From a checkpoint of a small image embedding model.
Model: 2.16M parameters, arch resnet, norm batchnorm, widths [64, 96].
Training: 11800 steps, held-out accuracy 100%.
Rows from block 12, named by matrix and row number. Rows with one number belong to one channel. Each number is 128 + 32 x the weight over the matrix's rms, rounded and kept within 0 to 255. All counts start at 0.
# convs0: first 3x3 conv (model.blocks.12.convs.0.weight, 96x96x3x3), inputs 84-95, a 3x3 kernel for each
# convs1: second 3x3 conv (model.blocks.12.convs.1.weight, 96x96x3x3, transposed), outputs 84-95, a 3x3 kernel for each
convs0.49 [142 133 108 140 144 106 151 107 110 123 124 120 146 123  78 171 123 126 154 134 159 176 104 167 164  68 165 151 158 131 137 175  65 156 103 134 146 111  58 108 153 114  58 101  68 148 139 166 139  98 110 113  78 118  82 130  88  96 163 117 133 153 105 126 112 122 151 119 102  99  51 130 114  81  77  97 120  80 129 103  76 145 152 119  94 158 165 121 133 133 149 120 159 147 126 143 100 109  66 155 111 112 155 100  78 157 158  81]
convs1.49 [148 114 101 119 133 125 153 129 147 127 160 141 117 121 100 111 125 134 174 127 141 137 177 161 139 121 139  76 114 140 147 128 168 101 113 127 131 107 150 119 123 132 130 127 103 168 108 100 166 114 116 137  98 147 174  86 162 154 107 149 118 129 158 145 178 175 137 126 134  99 106 141  69 127  95 107 161 124 157 138 112 154 183 116 128 101 149 144 111 155 171 123 130 135 101  71 187 144 100 123  93  92 126 114 114 156 164 109]
convs0.50 [140 111  56  91  71  92 114  93 100 113 109 111 146 111 121  80 183 145 154 141 118 104 124 100  86 162 158  94 106  88 118 121 124 109  74 113 106 124 141 107 187  80 104 166 138 137 136 180 125 136 123 146 129  82 132 127 140 141 138  63 137 118  92 169 118 129 126 186 135 126 108 113 103  94 113 140 149  90 112  96  90 118 118 121 117  63 158 116 146 143 108 145 150 153 121  90 134 174 161 183 148 150 201 133 121 101 195 100]
convs1.50 [125 122 136 136 150  93 157 136  51 105 118 120 191  82 185 127 111 124 116 125 140  99 153 150 168 174 100  93 125 157 189 124 171 161 121 113  64 211 162 156  91 192 143 185 120 141 104 163 123 156  97 113 160  92 101  62 120  22 158 170 131 154 174 174 122 154 128 122 171 114 110 188  82 117  95  88 199 104 161  99 109 169 164 128 178 138 105 135 148 152 155 139  63 152 126 140 158 120  90 149 162 115 128 180 153  88 120 170]
convs0.51 [181 196 126 147 170 157 137 129 128  98 128 135 125 150 142  83 186 126 121  77  87 117 124 155 146 171 164 101 163 117 117 103 140 110 106  99 130 133 125 105 137 161  82 168 131 174 118  99 161 170 118 163  97 145 125 157 135 148 202 153 119 207 110 109  87  72 120 123  37 134 116  98 108   8  38  98  85 127 141 147 177 123 110  71 126 128 105 108 107 106 125 143 157  84 128 163 158 155 150  85 103  79  98  99  83 132 154 115]
convs1.51 [139 137 188 187 151 193 103 130 154 113 114 163 116 132 125 114 155 146 162 102 147 153 153 181 148 111 128 130 134 130 153 100 145 126 131 154 146 161 158 185  55 127 131 140 166 111  61  91 126 141 119 130 176 176 107 153 130 154 186 151 125 123 164 109  83  69 171 112 143 194 129 122  81 148 147 184 116  63 163 102 106 140  64 161 122 129 133  85 155  87  92 122  79 162 110  78  74 113 106 141  87 116 149 183 120 155 131 119]
convs0.52 [127 140 149 157 162 205 107 193 138 105 104 101  76 149 119 141 107 115 165 106  66 141 121 147 126 109 156  56  95  76 160 162 175 103 165 114 142  94 131 115 114 119  78 173  87 186 132 138 110 126 129 120 149 120 129 115  84 110  92 137 120  95  94 163 139 129 134 143 148 104 147 135  93 195 168 160 159 136  87 142 157 126 128  81 110 118 118 119 103 206 101 125  94  98  96 144 114 141 117 154 118 190 145 163 129 145 127 125]
convs1.52 [105 144 151 128 121 192 140 139 150 149 117 104 179 154 125 141 160 200 143 109 131 110  56  92  90 172 126 135 143  86 158  81  98 100 137 138  90 122 142 139 187 143 120  90 179 118 100 131 104  91  47 103  86  99  96 138 145 145 140 108 112 153 138 168 144 148 147 156 173 132 119 133 126 182 174 161 151 120 191 107 137 145 122 101 111 140 163  95 100 150 153 158 174 125 150 181 133 107 114  83 101 115  97 178 182 127 100 128]
convs0.53 [105  82 151 176 131  91 170 130 120  89 152 123 141 152 113 149 198 113 143 178 191  94 135 138 156 136  74 127 120 140  95 116 103 128 185 146 132 192 192 106 186 187  88 149 167 119 122 136 145  85 114 166 200 108  77 130 151 176 126 193 129 159 120 126 180 151  87  76  72 154  88  88 157 126 102  99  98 113 147  81  93 111 124 162 201 171 143 158 138  95  80 113 120 158 104 110 166 132 100 107 178 139  74  79 105 101 138 141]
convs1.53 [114 124 146 159 130 120 144 117 158  75 114 132 170 112 111 173 146 134 114 143 142  93 114 127 139 157 113 137 144 107 113 120 177 144  94 136 152 153 119 164 117 197 149 165 171 155 184 110 105 141 158 135 140 155  95 114 174 127 136 121  97 142 158 124 161 151 159 117 116 104  87 122 152 105 106 140 154  93 101 127  88 184 163 136 109  86 135 115 137 144 115 117  67  72 146 139 133 121 166 132 209 125 159 171 127  75 192 183]
convs0.54 [152  87 133  97 117 137 107  61 110 142 157 130 101 145  88 165 106  96 153 156 143  80 108 116 182 115 123 100 141 101  92  99 145 163 123 137 177 130  60  85 142 142 101 111 197 178  76 121 115 179 120  41  86  93 207 180  55 151 105  83  57  81 169 134 145 110 136  70 109 117  93 154 175  83 131  99 133  99 113 156 133 119 138 190 122 186 117 152  46 102 170 129 131 120 137 150 171 179 145 131 109 108 156 143 107  70 182 119]
convs1.54 [131 115 119 127 132  97  87 116 145 133 173 119 141 163 138 123 142 130 106 165 165 117 139 132  97 167 161 163 133 131 153 137 192 147 163 150 160 144 151 123 112 135  71 108 158 122  68 109 153  48  42 107 121  87 126 156 103 143  81  87 119 114 161 109 168 119 167 155 124 119 129 103 133 121  81 158 121 113 130  98 109 123 141 145  64 152 137 117 169 131 138 120 114 142 123  86  81 139 148  66 107 106 146 136 180 156 102 201]
convs0.55 [127 120  86 118 183 107 157 119 108 122 153 110 108 110 168  87 151 130 189 147  94 107 119 118  96 128  38 161 150  86 100 132 125  84 144 153 146 133 111  99 119 114 167 115 100 120  51 118 132 122 155 141 119  90 119  94  64 175 132 135  86 113 140  73 149  93 101 125 106 145  94 110 115  81 123 127 146 131 107 177 106 170 120 129 126 150 132 143 137 102 123 182 151 180 126 118 103 151 151  84 108 167  82  80 166 102 103  95]
convs1.55 [155 149 143 126  72 154 167 108 115 100 102 155 165 190 164 122 149 143 111 115 152  70  86 103 120 112 213 168 129 186 147 112 181  89 142 183 122 149  83 135 155 119 166 114 138 164 134  68  97 127 140  78  83  77 163 119 124 117  60 114 100  99  74 189 165 139 160  90 136 116 105 141 116 103 116 122  92  96 119 112  97 166 118 135 131 126 141 151 119 148 121  87 123 110  88  76  95 100  76 103 101 193 116  75  89 154  84 104]
convs0.56 [179 133 136 155 156 114 180 157  98 139 152  71 163 109 131 112 144 142  47  84  73  40 103  54 118 158 128 137 135  93 128 137 135 104  82 112 182 112  99 186 115 135 142 130 129 135 190  73 130 113 157  88 142 131 134 149 139 136 165 170 123 101 107 125 176 121 129 122 152 145 146 172  89 109  72 124 107 131 141 135 143 171 126 158 147 141 145  90 145 194 115  86 102  97  95 157 119 142 183 155 123  92 116 131 128 115 119 155]
convs1.56 [148 134 147 158 124 195 135 174 128 130 168 153 131 165 130 181 156 146  78 122 120  88  61  94 139 135 109 169 194 187 124 163 148 161  82 101 147 117  91 110 150 126 161  47 141 134 172 101 141 159 102 146 142 158 111 126 117 104 134  96 140  69  95 168 172 174 167  99 133 172 155 140  76 109 144 112 102 131 120 100 189 126  54 151  87 147  92  72 110 103 119 116 123 124 145 130 162 156 167 115  82 110 125 152  37 103 127 142]
convs0.57 [132 172 140 106 145 104  98 150 159 135 194 122  99  87  81 143 158  90 144 146 108  69 129 154 116  76  71 133 121 128 121  97 176 159 128  98 113 111  70  96  97 137 120 142 147 147 126 140 161 137 173 161 130 135 130 150 149 159 100  90 141  81 129 105 108 146  98 175  99 106 132  99  89 111 108  55 108  81  90 115  67 131  99 111 153 146 106  61  89 210 142 152  90 125 133 122 114  92 120 116  97 124 149 140  82 159 151 106]
convs1.57 [107 196 147 163 171 129 105 147 100  94 181 218 115 120 139  77 132  99 135 144 127 171 110 127 180  75 127 118 116 144 138  83 210 110 138 191 129  74 126 107 112 132  76 144 135 194 127 147 171 154 162 156 142 151  99  72 131  99 130 111 111 129 125 135 126 135  60 119 112 102 102 180 146 186 180  61 107 126  46 119  91 172  86 138 143 151 141 200 208 140 160 132 130 137 134 107 104 143 156 180 169 166  80 182  56 137 168  98]
convs0.58 [ 90 192 174 127 160 173  91 177 138 118 122  94 139  66 101 139 172 129 129 107 128 156 118 170 121 147 141 134 130 185  95  70 123 128 146 147 107 122 146  88 105 126 137 123 120  88 118  97  71 115 177  97 103 150 122 138 111 196 149  85 118 128 121 160 122  94 139 175  69 188 186  77 184 177  87 227 174 185 153 200  88 118 118 152 140 160 103 118 139 109 144 121 101 133 101 117 153 116 132 133  92 166 170 174 159 128 129 126]
convs1.58 [118  99 156 119 115 142  95 155  81  98 121 119 124 121 143 149 105 214 114  95 141 155  76 196 164 148 163  64 124  90 165 140 102 150  65 140 171 169 111 111  80 174 197 103  95  96 110 116  58  59  72 168  95 131 158 148 129 127 142 189 146 132 158  82 132 125  88  62 130 155 170 139 172 164 110 240 129  90 178 150 166 144 117 104 116 178  71 159 198  91 130 109  99 161 131 114  96 147 147 150 129 160 112 105  52  93  98  86]
convs0.59 [ 89 104  85 169  62  86 109  26  83  84 140 120  93 184 156  51  62 168  96  63 122 196 133 146 135 132 102 128 154 148  32 154 177 113 147  96  80 149 183 133 167 122 145 128 150 134 159  90 113 180 115  84 137 130 139 107 104  77 151 120 159 142 122 151 140 107 170 136 154  92 162 120 139 169 129 118 145 149 100 146  93 138 123  97 162 143 177 134 133 145 128 118 161 111 129 109 156 145 169 118 162 133 182 176  93 116 110 155]
convs1.59 [117 166 168 131  70 154  64 114  93  85 104 166 122 186 121 127 114 127  91 134 180 122 140 157 142 153 112  80 151 159 111 110 137 124 161 115 155 172  92 177 145 130 165 110  79 137 144 116  89 108 132 100 117 117  98 134 180  97 110 130 128 156 111 170 200 129 184 135 119 125 103 154 124 137 177 113 117  77 138  92  84 152 131 138 154  91 138 114 131 161  68  98 119 102 103  67 149 158 126 156 182 190 122 142 107 158 136  93]
convs0.60 [118 118 161  93 107  90 133 110  38  94 167 127 144  99 148 125 166 177 147 113 167 176 137 116 164 129  66 199 160 128 147 152 196  93 110 130 139 111 128  91 142 128 103 126 109 111 149 156 164 120 114 102 112  73 119 123 128 146 110 121 153 154  53 132 144 110 195  62  84 145  94 129  96 153 129  63 118 128  75 115  87 131 139 145 185 132 131 139 158 111 123 117 177 107 131 125 134 169 151 104 168 133 130 138 169 130 142 138]
convs1.60 [137 150 123 172 187 115 135 147  93 126 113 181 122 160 175 151 162  72  70 165  91 124 166 134 149 161 163 152 203 105 146 123 117 140 162 112 158 123 144 123 103 175 118 125 180 144 109 105  88 123 105 115  77  81 167  80 180 103  96  97  76 130  91 123 159 183 178 144 134 124 117 110  98 118 111 145 124 119 144 102 149  89 136 103  91 127 214 111 118 154 143 194 111 126 171  79 102 131  77 131 106 126 102 163 108 130 213 131]
convs0.61 [ 76  71 117  81  97 129  94 125  91 140  87 150 147 185 107 126 111 103 101 146 134 170 112 146 172  94  93 105 135 141 148  84 101 160  76 126 124 154 122  53 159 164 117 207 190  94  90 129  96 109 142  80 121 105 119 102 170 172 130 158  78  83  94  97 110 124 169 113 157  64 115 159 111 218 156 158 152 126 130 140 206  47 108 151 114  96 111  95 102 132 131  95 137 117 128  90 109  89 110  72 168 162 121 136 141 116 129 202]
convs1.61 [ 83  62 132 146 136  86  95 106  43 136 110 148 170 140 176 115 136  61 123 147 153 110 105 125 138 130  94 102 123 102  83 103 127  78  86 103 160 179 147 145 128 164 194 107 126  97 112  86  90 139 125 130 129 119 142 154  96 114 138  99 225 124 168  56 138 171  84 155 134  80  88 169 142 112 129  70  82 191 119 128 175 124  74 115  65  70 107 121  74 118  72 115 127 108  94 132  97  84 141 142  90 150 115  55 176 133 141 133]
convs0.62 [111 116 140 127 134 180 148 160  86 128 129 154  84 127 136 107 139 114 124 122 130 180 157 122 135 135 145  92 107  48 141 114 131 104 109  71 143 104 175  91 108 121 132  86 116  90 178  81 127  85 121  80 125 131 117 162 127  96 111  72 134 111 138  93 220 125 111 106 160 118 103 105 109 139 125 129 145 113 117 127 126 110 183 115 108 110 123 130 141 161 101 177 124 106 104 140 122 141 114 104 167 106  87 139 129 114 114 119]
convs1.62 [116 120  81 148 162 193 128 137 127 113 161 126 126  80  81 161 179  85 148  98 160 130 143 149 162 118 141  98 148 110 147 139 132 174 150 144 101 127 161  84 145 141 160 122 201 128 137 173  93  96 145  92  92 134 160 115  97 108  90 143 155 166 145 117 114 109 129 127 107 116 157 137 157 143 161 114 125 160 142 129 106 148  89 151 152 127 140 143 123 108 161 140 141 169 185 165 185 158 118 105  89  95 106  92  94 132 135 156]
convs0.63 [184 167 184 180 110  92 171 163  73 140  65 152 140 108 114 151 140 194  96 134 112 168  85 155  66 109 143 140 109 144 114 102 141 144 166 138 110  88 105  95 176 176  52 156  93 132 116 185 202 103 100 168 124 142 112  89  80 125 119 131 132 100 172 101 147  87 116 172 143  91  92 117 128 105 135  99 110 106 103  93 117 144 163 134 127 107 142 219  78  51 144 115 126 110 109 136 109 128 122 165 125 121 101 122  98 110  73 156]
convs1.63 [106  87 142 132 142 166 133 145 151 164 140 139  88 148 138 135  75 165 166 197 117  95 124 142 131  44  94 147 143 105 185 118 151 189 161 178 102 165  77 173 109 131 141 110 154 148 152 161 111 135 168 158 123 141 131  76 147 120 150 101 156 164 126 167 171 165 114 184 123 110 161 141 156 145 146 126 212 168 113 142  98 105  77 178 131 103 101 165  96  76 138 171 166 114  92 154 153 152 116 126 104  86  57 116 116  89 116  80]
convs0.64 [178 197 172 121 232 184 212 200 193 111 133 150 146 129 114 141 134 122 116  90  74  88 142 132  98  99 105  70  80  85  92  67 120 118 106  95 115 134 141 147 129 102 172 130 154 153 162 122 145 161 134 163 149 127 153 153 162 143 125 135 154 140 156 119 144 142  78  98 141  96 159 112  58 103 129 114 129  99 109 116 133 138 117 124  97 151 113 149 131 125 112 150 171 134 172 190 183 154 177 125 125 125 102 169 107 109 141 106]
convs1.64 [153 103 103  95  77 108 133 144 113 124 182 163 139 118 117 130 131 158 123  86 104 140 133 102 139 104 128 139 144 154 121 170 151 172 168 109 151 140 121 158 140 168 149 132 114 116 176 132 170 172 150 129 148 149 159 136 166 160 149  90 112 104 123 130 131 144 139  96 113 142 149 108  94 101 135  92 111 137 128  77  92  97  94 131 105  83 117 109 129  75 110  72  79  44 106  77  84 140 100 142 123  82 122 119  67 130 155 147]
convs0.65 [141 113 125 130 148  67 166 120 132 112 143 144 132 115  90 116 136  87 100 112  86 189 148 112 143 142  79 112  84  91 101 119 124  64 105 149 155 141 121 110 177  64 121 135 206  96 108 121 145 130  79 125 158 119 110 125 147 125 120  90 101 184 153 170 112 120 178  94 105 173 176 120 127 133 145 100 146  96 170  71 125 105 182 174 117  97 151  61  98 131  85 143 184 125  90 111  99  74  90 129  81 115 125 139 208 135 167 118]
convs1.65 [149  96 103 140 152  99 185 127 125 110 210  92 158 154 137 104 121 110 128  93 124 137 141 129 101 175 129 127 134 136 136  77 156 125  92 165 157 168 105 117 120 125 122 115 125 120 126  79 150 100 101  92 171  95 144 166 152 114 141 139 145 148 152 147 103 126 171 140 155  85 152 151 168  73 165 154 135 165 118  90 126 120 143 143 119 146 143  78 101 139 127 125 128 114 135  96  87  68  95  82 141  85 125  78 122 100 143 127]
convs0.66 [162 154 119  59 121 105  80 136 136 143  85 136 116 142  79 156 174 134 107 193 185 120  69  89  89  63 141 112  82  97 142 127  95 130 128 145 101 131 143 156 110 172  92 136 161 139  27  91 117 154 143 124 136 105 128 107 142 117 111 149 101 190  98 104 100 138  78 162 164 145  90  76  96 183 118  74 122  79 121 137  97 131  55 142 144 135 162  58 202 141 115 140  91 128 112 112 165 144  98 106 210  95 133 148 104 139 127 142]
convs1.66 [147 172 141 106 182 159 148 144 174 163 142 146 142  98 158  61 120 106 116 101 148 179 164 138 146 162 113 118 135 143 137 163 146  95 121 127 138 157  21  94 193 153 168  24 139 125 131 111 177 109 163 114 145 125 102 143  99 126  92 179 111 145 141 118 137  81  83  96  75 122  33 144 126  60 141 147  77  97 113 131 152 203 129 159 139 119 137 131 133 129 141 168 135 165 169  53 109 101 176 170 147 166 117 130 135 163 169 121]
convs0.67 [184 148 116 141 211  92 199 146 112 126 145 111 130 133 113 140 138 131 154 135 142 100 121 113 102 153 133 112 138 150 164 192 154 140 112 169 121 104 116  88 117 128  94 120 112 165  97 129  86 114 114 161 129  51 154 124  70 137 131 132 184 139 125 151 111 155  98 202 115 121 126 144  96 106 120  97 113 106  95 114 151 108 125 116  89 127 109 190  59 102 108 127 120 135 118 137 134 126  78  87 142  87 119 116  99  83 182 112]
convs1.67 [175 122 111 142 125  79 184 145  98 177 137 105 121 101 164 126 156 155  98 181 130 129 154  81 133 124 150 148  55  81 151 150  76 105  89  53 112  76 126  77 154 113 145  64 107  69 100  85 160  78 140 147  88 174 120 136 196 153 123 126 132 127 149 120 111 115 111 187 130 138 111 108 126 148  90 106  40 143 182 161 200 123  97  93 109 102  96 116 123 121 131 113 174  50  86 109  83  76 140  89 135 129 179 142 135 154 113  90]
convs0.68 [ 84 142 147  90 108 123 146 171 156 130 152 146 131 143 149 139  96 105 131 144  86 125  91 129  99  47 115 105  73  97 115  92 126 130 148 131 130 118 101 169 124 153 142 129 170 107  87 121 136 142  83 133 141 110 121 118 143 122 132 101 102 149 143 151  92 122 148 116 145 157 136 123 127 204 172 112  91 105 156 175 128 127 127 152 174 132 107 121  67 196 136  93 150 173  98 137 129  85 148 102 140  86 129 174 104 139 157 128]
convs1.68 [164 154 189 146 213 176 166 198 182  79 122 149 103 147 119 109 148 191 127 146  80 107 164 178  83 128 154 158 156 196 146 129 151 124 145 149 104 125  93 119 164 133 185  82 150 114 119 161  62 119 116 115 104 150 122 198 138 121  99 102 137 132  73 121 156 171 141 141 148 155 137 129 114 199 158  74 106  78 152 111 142 163 180  86 135 125 152 127 142 137 140 139 134 142 120 111 153 121 119 126 114 189 135 124 129 143 145 144]
convs0.69 [169 116 181 130 134 171 156 164 136 120 130 137 126 123 162 168 133 127  91 138 147 172 196  85  99  54  52 121 133 102 184  91 133 144 143 140 132 123 130 126 160  71 139 139 112 137 108 116 159 176 178 126 121 125 179 108 109 172  77  80 156 139  90 142  96 109  32 157 178 160 116 158 128 143 200 108  85 126 131 139  89  96 124 101 146  79 128  97  52 142 157  83  76 125 156 138 117 146 153 158 120  57 106 121 105 132 164 184]
convs1.69 [128 128 129 139 118 179 133 148 197  77 173 135  90 137 138 155  88 163 138 123 110  67  80 110 106 129 135 135 133 133  91 127 118 126 102 142 145 130 134  66  99 160 116 100 106 143 124 131 131 103  96 165 114 126 131 160 122 100 141 190 116 114 121 186  76 136 115 109 110  92 103  69 123  80  89 136  84 139 151  90 166 164 151 139  93  91  89 112 137 180 159 134 127  87 181 163 194 147 178 134 168 160 135  87  87  78  85 189]
convs0.70 [136 102 132 117 144 126  90  80 129  92 145 128 111 177 155 128 117 182 115 165 171 109 172 135 161 104 127 115 135 140 178  84 159 169  94  91  86  73  57 144 109 112  91 129 109 150 113 120 113 101  73 127  97 137 154 138 128 152 160 176  72  91 161 134 136 181 105  49 100 155 207 193 137 101 126 116 120 137  89 114 169  92 150 131 134 148 168  93 123 146 118 149 105 155  83 120 123 120 130 132 207  99 125 104  95 149 118 160]
convs1.70 [145 139  98 106 109 112 133 163  94  83 166 137 140  49 102 174 107 122 100 177 145  88 134  87 211 117 114 129 115  85 129 162 161 134 132 143 123 143  89 104 125 167 134 154 157 105 105 167  70  86 118 116 128  75 159 179 106 105 133 133 110 174  79 117 113 109 126 124  99 171 105  99 127 140 126 112  78 183 170 139 137 169  56  87 117 145  27 204 147  55 126 118 224  81 159 140 147 147 187  99 150 147  91 143 135  66 139 151]
convs0.71 [102 118 132 148 167 139 153 158 127  98  92 102 113 140 142 158 127 148 136  91  80 115 135 150 173 104 126 130 170 157  82 113 135 120 122 104  73 155  72  38 160 173 108 116 136 104 185 144  80  94 109 100  89 135  97 145  77 151  87 104 124 147 160  97 118 144 120 112  98 135 174  74 162  95 142 167  72  85 147 134 170 119 150 117 123 109 125 147 112 122  98 107 123 136 156 113 127  81 177 121 179 159 144 152 166  99 129  52]
convs1.71 [104 155 149 125 115 119 187 124 149  77 152  84 159 155 143  51 136 165 133 135 130 110 118 109 143 167 128  94  99 167 165 108 184 141  94 126 143 189 160 134  84 168 143 140 102 150 103 104 144  94  90 106  96 135 146 150 126  44 158 158 197 117 106 168 136 145  92 146 157 121 129 131 169 144 141  53 149 165 127 175 155 137 121  87 180 169 154 123 177 133  97 144 150  91 141 201 146 103 142 103 158 146 149 100 134 110  91 175]
convs0.72 [193 219 226 125 196 250 110  50 155 114 168 155 146 146 148 150 150 153 137 113 110  92 107 143  54  96 137  98 140  81 143 172  77  99 164 141 101 146 168 118 104 188 110 125 155 119 150 118 135 121 150 112 105  93 136 153 166 130 118 169 117  91 121 132 133 147 155  24 116  66  85 166 140 206 156 113 131  76 117  60 137 123  77  73 143  90 125 151 177  72 115 106  69 149 162 157 164 174 118 105 134 149 171 137 183  82 102 122]
convs1.72 [179 151 105 139 148 179 133 140 169 118 130 143 129 116 116 136 155 158 160 133 143 138 151  99  70 143 154  99 149 127 208 123  95 165 107 134 117 163 113  97 107  92 101 140 105 126 135 137 128 135 153  41  92  98 109 188 111 137 155 113 100 142 117  79 132 105 159 123  94 126 100 121 137 149  82  93 108 119 193 157 122  84  50 116 160 166  81 106 145 125  73 128 146 129 150 163 124 140 135  96 116 138 127 119 146 126 175 147]
convs0.73 [140 112 141 125  88 141 156 189 155 177 123 125 103 229 175 131 162  83 116 139 182 109 129 101 149 109  89 141 147 135 110  78 155 145  94 129 109 157 186 121  84 107 136 156 180 120 103 132 164 171 163 147 120 150  67 109 120 148 110  94 113 126 103 140  82  71 113  83 147 133 128  92  98 135 118 121 142 100 162 113  67  98 113  93 176 214 113 143 126  84 158 152 123 121 127 118  92 109  97 111 157 140 122  79 127  81  89 140]
convs1.73 [101 110 175 137 112 137 127 106 141 158 189 148  81 120 178  92 125  77 114  84 122 170 147 136 122  92 110 155 150 177 130 159 116 154 115 123 207 111 138 134 139 159 200 176 114 178 155 131 176 135 121 146 141 160 118 110 157 158 154  73  94 133 105 115 118  78 154  83  86 149 137 107 155 117 147 162  96  94 139  97 114 159 158 163  74 155  96 103 100 119 106 103 122 108 132 169 107 133 131 149 175 120 122 161 135 104 138 115]
convs0.74 [130 145 210 143 145 194 101 165 121 141 123 116 153 152 142  94 128 140 141 170 119 125 124 136 164 123  77 130 129 125 123 132  93 107 119  99 104 172 166 166 156 155 126 148 112 116 139 103  94 136  64 157 126 130 151 123 127 146 111 160 177 203 114  57  80 126 131  48 145 206  80  91 135 129 137 170 145 141 110 139 112 164 112 135 133 104 126 185  93 190 128 154  68 168 131 106 139 137 160  66 115 129 103 121 158 117  66  95]
convs1.74 [162  72 165 189 104 136 103 161 210  84 119 103 126 108 117  76 144 122 123 196  89 101  83  89 149 125 139 126 164 120 112 190 143 107  80 150 145 108 115 148 178 174 150  99  92 111 103  78 120 161  93 128  96 164 124 135 130  94  84 158  93 112 139  91  77 115  94  93  84 142 138  74 149 155 107 159 130 147 127 130 180  99 109  95 123 121  70 111 209 147  75 153  86 166 132 116 180 120  86 147 116 121 136 118  79 161 108 145]
convs0.75 [ 97 131 150 165 166 185 130 136 162 151 120 104 155  99  92 120 115 129 148 161 177  95 118 132 156 165 124 102 183 147 131 152 134 120 107 107 127 163 175 137 165 152 119 166  62 114 137 108 122 155 153 142 195 174 148  82 158  98  93 153 105 200 134 106 120 104 135 121 159 141 120 107  76 125 120 170 187 137 120 177  95 120  91 132  91 108  76 131  91 116 142 109 121  91 128  90 111 127 135  92  79  87  92 122 149 104 124 133]
convs1.75 [164 192 211 164 165 183 161 156 163  87 191 134 124 176 161 116  90 160 129 164 140 186 155 204 192 142 151 113  81 113 120 131 107 120  98  92 129 124 131 133 156 108 176 111 182 109  89 119 130 167 145 175 197 178 125 133 141 150 114  80  98 103 127 147 126 123 134 132 130 160 182 181 107 210 148  67  86 189 108 128 165 117 113  79 135 141 146 127 118 148 152 182 175 151 143 160  97 107 147 197 156 124 133 142 151 137 120 127]
convs0.76 [154 136 135 146  91 160 118 132  55 148 122 136 112 114 126 116 129 117 182 185 137 106 196  95  77 100 128  97 165  71 131 106 151  90  69 140 179 187 116 168 141 105 149 151  76 115 156 146 123 154 118 104 123 149 135 128 112 121 117 106 121 171 118 102  90  83 133 136 151 125 152 137 108 121 109  94 135 152 113 163 148 188 181 139 116 141 121 174 137 142 187 147 134 125 162 115 142 123 132 129 173 189 172 137 148  91 163 155]
convs1.76 [117 100 142 142 107 141 125 117 141 173  85 141 144 106 123  76 111 128 124  87 159 175 127 142 102  87  78 125 149 149 136 115 126 134 161 101 111 134 187 136  99  98  56 108 126 133 160 175  88  80 168 119 110 143 141 145 128 153 122 123 138 171  91 130 107 134 144  85 120 197 104 157 100 131  80 166 135 100 149 155 129  97 109  73 157 137 113 116 103  53 152 116 130 145 144  88  87 167 141  77 142 110 104 129  90  47  80 121]
convs0.77 [153 137 120 131 124  88 164 145 108 142 101 102  82 174 156  89 114 131 120 212 112 134 135 147  96 103 107  96 103 186 133 150 144 162  93 148 132 197 118 147 132 186 120 125 146 125 125  54  90  90 129  86  82 121 111 129 100  99 165  91 140  88 227 176 126  63 175  74 111 164 132  71 145 104  93 180 101 141 154  95  85  73  96  80  68 158 130 159 119 142 119 119  84  96 138 157 146 148 158 135 162 125 125  93  87  89  95  62]
convs1.77 [144 141 187 144 132 146 135 104 185 186 151  69 200  93 123 141 102 164 122 107 165 103  98 102 153 112 118  79 107 103 122 140 146 132 144 109 132  94 118 146 128  90 124 130 144  78  84 125 115  59 128 182  91 117 126 105 147 138 124 158 106 138 140 129 117 119  92 123  73 129 158 122 135 132  39 111 106 137 108  99 113 151 142  91  92 172  91 123 134 158 121 144 104 140 134 153 162 172 110  62 124 162 166 104 128 151 161 179]
convs0.78 [104 154 121 165 145 161 133 154 117  95  97 111 124 121 197 108 174 109 167 133 162 200 175  81  69 160 105 148  99 138  60 116 124 106 138 123 120 138 130 101 121 217 121 138 151 130 158  43 123 173 131 131 103 127 107  30 138 107  77 190 129 123  79 169  95 169  95  98 164 155 130 150 162 172 107  70 112 133 189 131 128 121 159 152 136 162 141 197 174 190 124 145 102 119  75 153 135  97 121 123 173 148 109 117  98 131 141  53]
convs1.78 [165 153 153 162 100 106 154 141 120 148 187 133 112 138 144 105 176 129 116 114 141 161 163  94 126 160 126 112 126 166 120 138 138 106 161 125 190 154 101 171 125 100 185 139 133 152  79 127 126 117 122 156 129 132 135 129 144 101  89 153 146 106 151 165 106 122 170  63 106 158 140 153 173 168 162 168 122 145 131 160 199  76  98  68 142 142 101  52  75 122 166 170 142 133 100 157 170 186 113  87  96 118 160 117 193 141 110 120]
convs0.79 [147 158 119 238 137 130 182 133  65 139 143 109  90 138 109 118 141  95 110 182  97 147 108 108  98 160  56 129 102 140 167 133 103 119 109 153 161 152 157 144 129 123 172 106  97 170 159 120 114 129  94 156 127  59 133 165 117 164 120 113 144  96 100  90 128  93 119  67 150  81 136 104 123 143  54 177 159  92  44 145 108 111 108 124 109  76  87 128  96 133 192 123 122 184 120  94 125  55  84  75 142 106 146 119  89  83  98 105]
convs1.79 [164 131 158 164 132 136 174 177 121 141  55 170 144  89 132 155 107 119 166 169  81 111 117 118 110 165  95 136 171  94 135 118  90 141 143  58 100  82 123 111 139 103 167 121 136 127 150  98 145 161 124 131 136 155  72 158  99 103 118 158 157 146 157 210 125 130 158 112  98 155 131 133 113 127  89 143 134  93 144  85 120 140 154 119 130 121 146 134 123 170 132 117 103 114 133 118  32 165  93 144 168 108 152 137 160 128 107 176]
convs0.80 [ 73  78 104 123 129  47 172 131 114  69 122  51 153 105  67 108 138 158  62 137  89 153 105 178 114 113 197 103 120 134 122 146 145 141 166 127 114 134  85  99 160 194 138 119 118 130 148  97 183 132  92 137 149 144  85 141 108 135 155 115 132  91 171  85 125 153 150 120 138 103  53 159  73 150 138 120 117 104 106  96 179 142 157 130 110 120  82  73  45  99 141 158 151 123 127 129 115 122 119 151 134 134 131  96 120  71 117 125]
convs1.80 [181 118  89 169 124 109 140 112 120 121 120 110 154  85 171 153 193 118 215 137  88  73 101 159 117 130 108 123 113 121 159 147 112 138 137  77  94  67 166 137 122 147  88  91 169 144 186 160 123 153 132  83 136 142 145  89 173 116 122 143 147 132 199 109 132 102 163 123 128 133 157  78  64 105 124 156 172 116 111  76 164  99 165 147 106 111 158  95 126  71 123 135 113 126 107 101 135 125 131 154 130 103 157  93 136 109 127 107]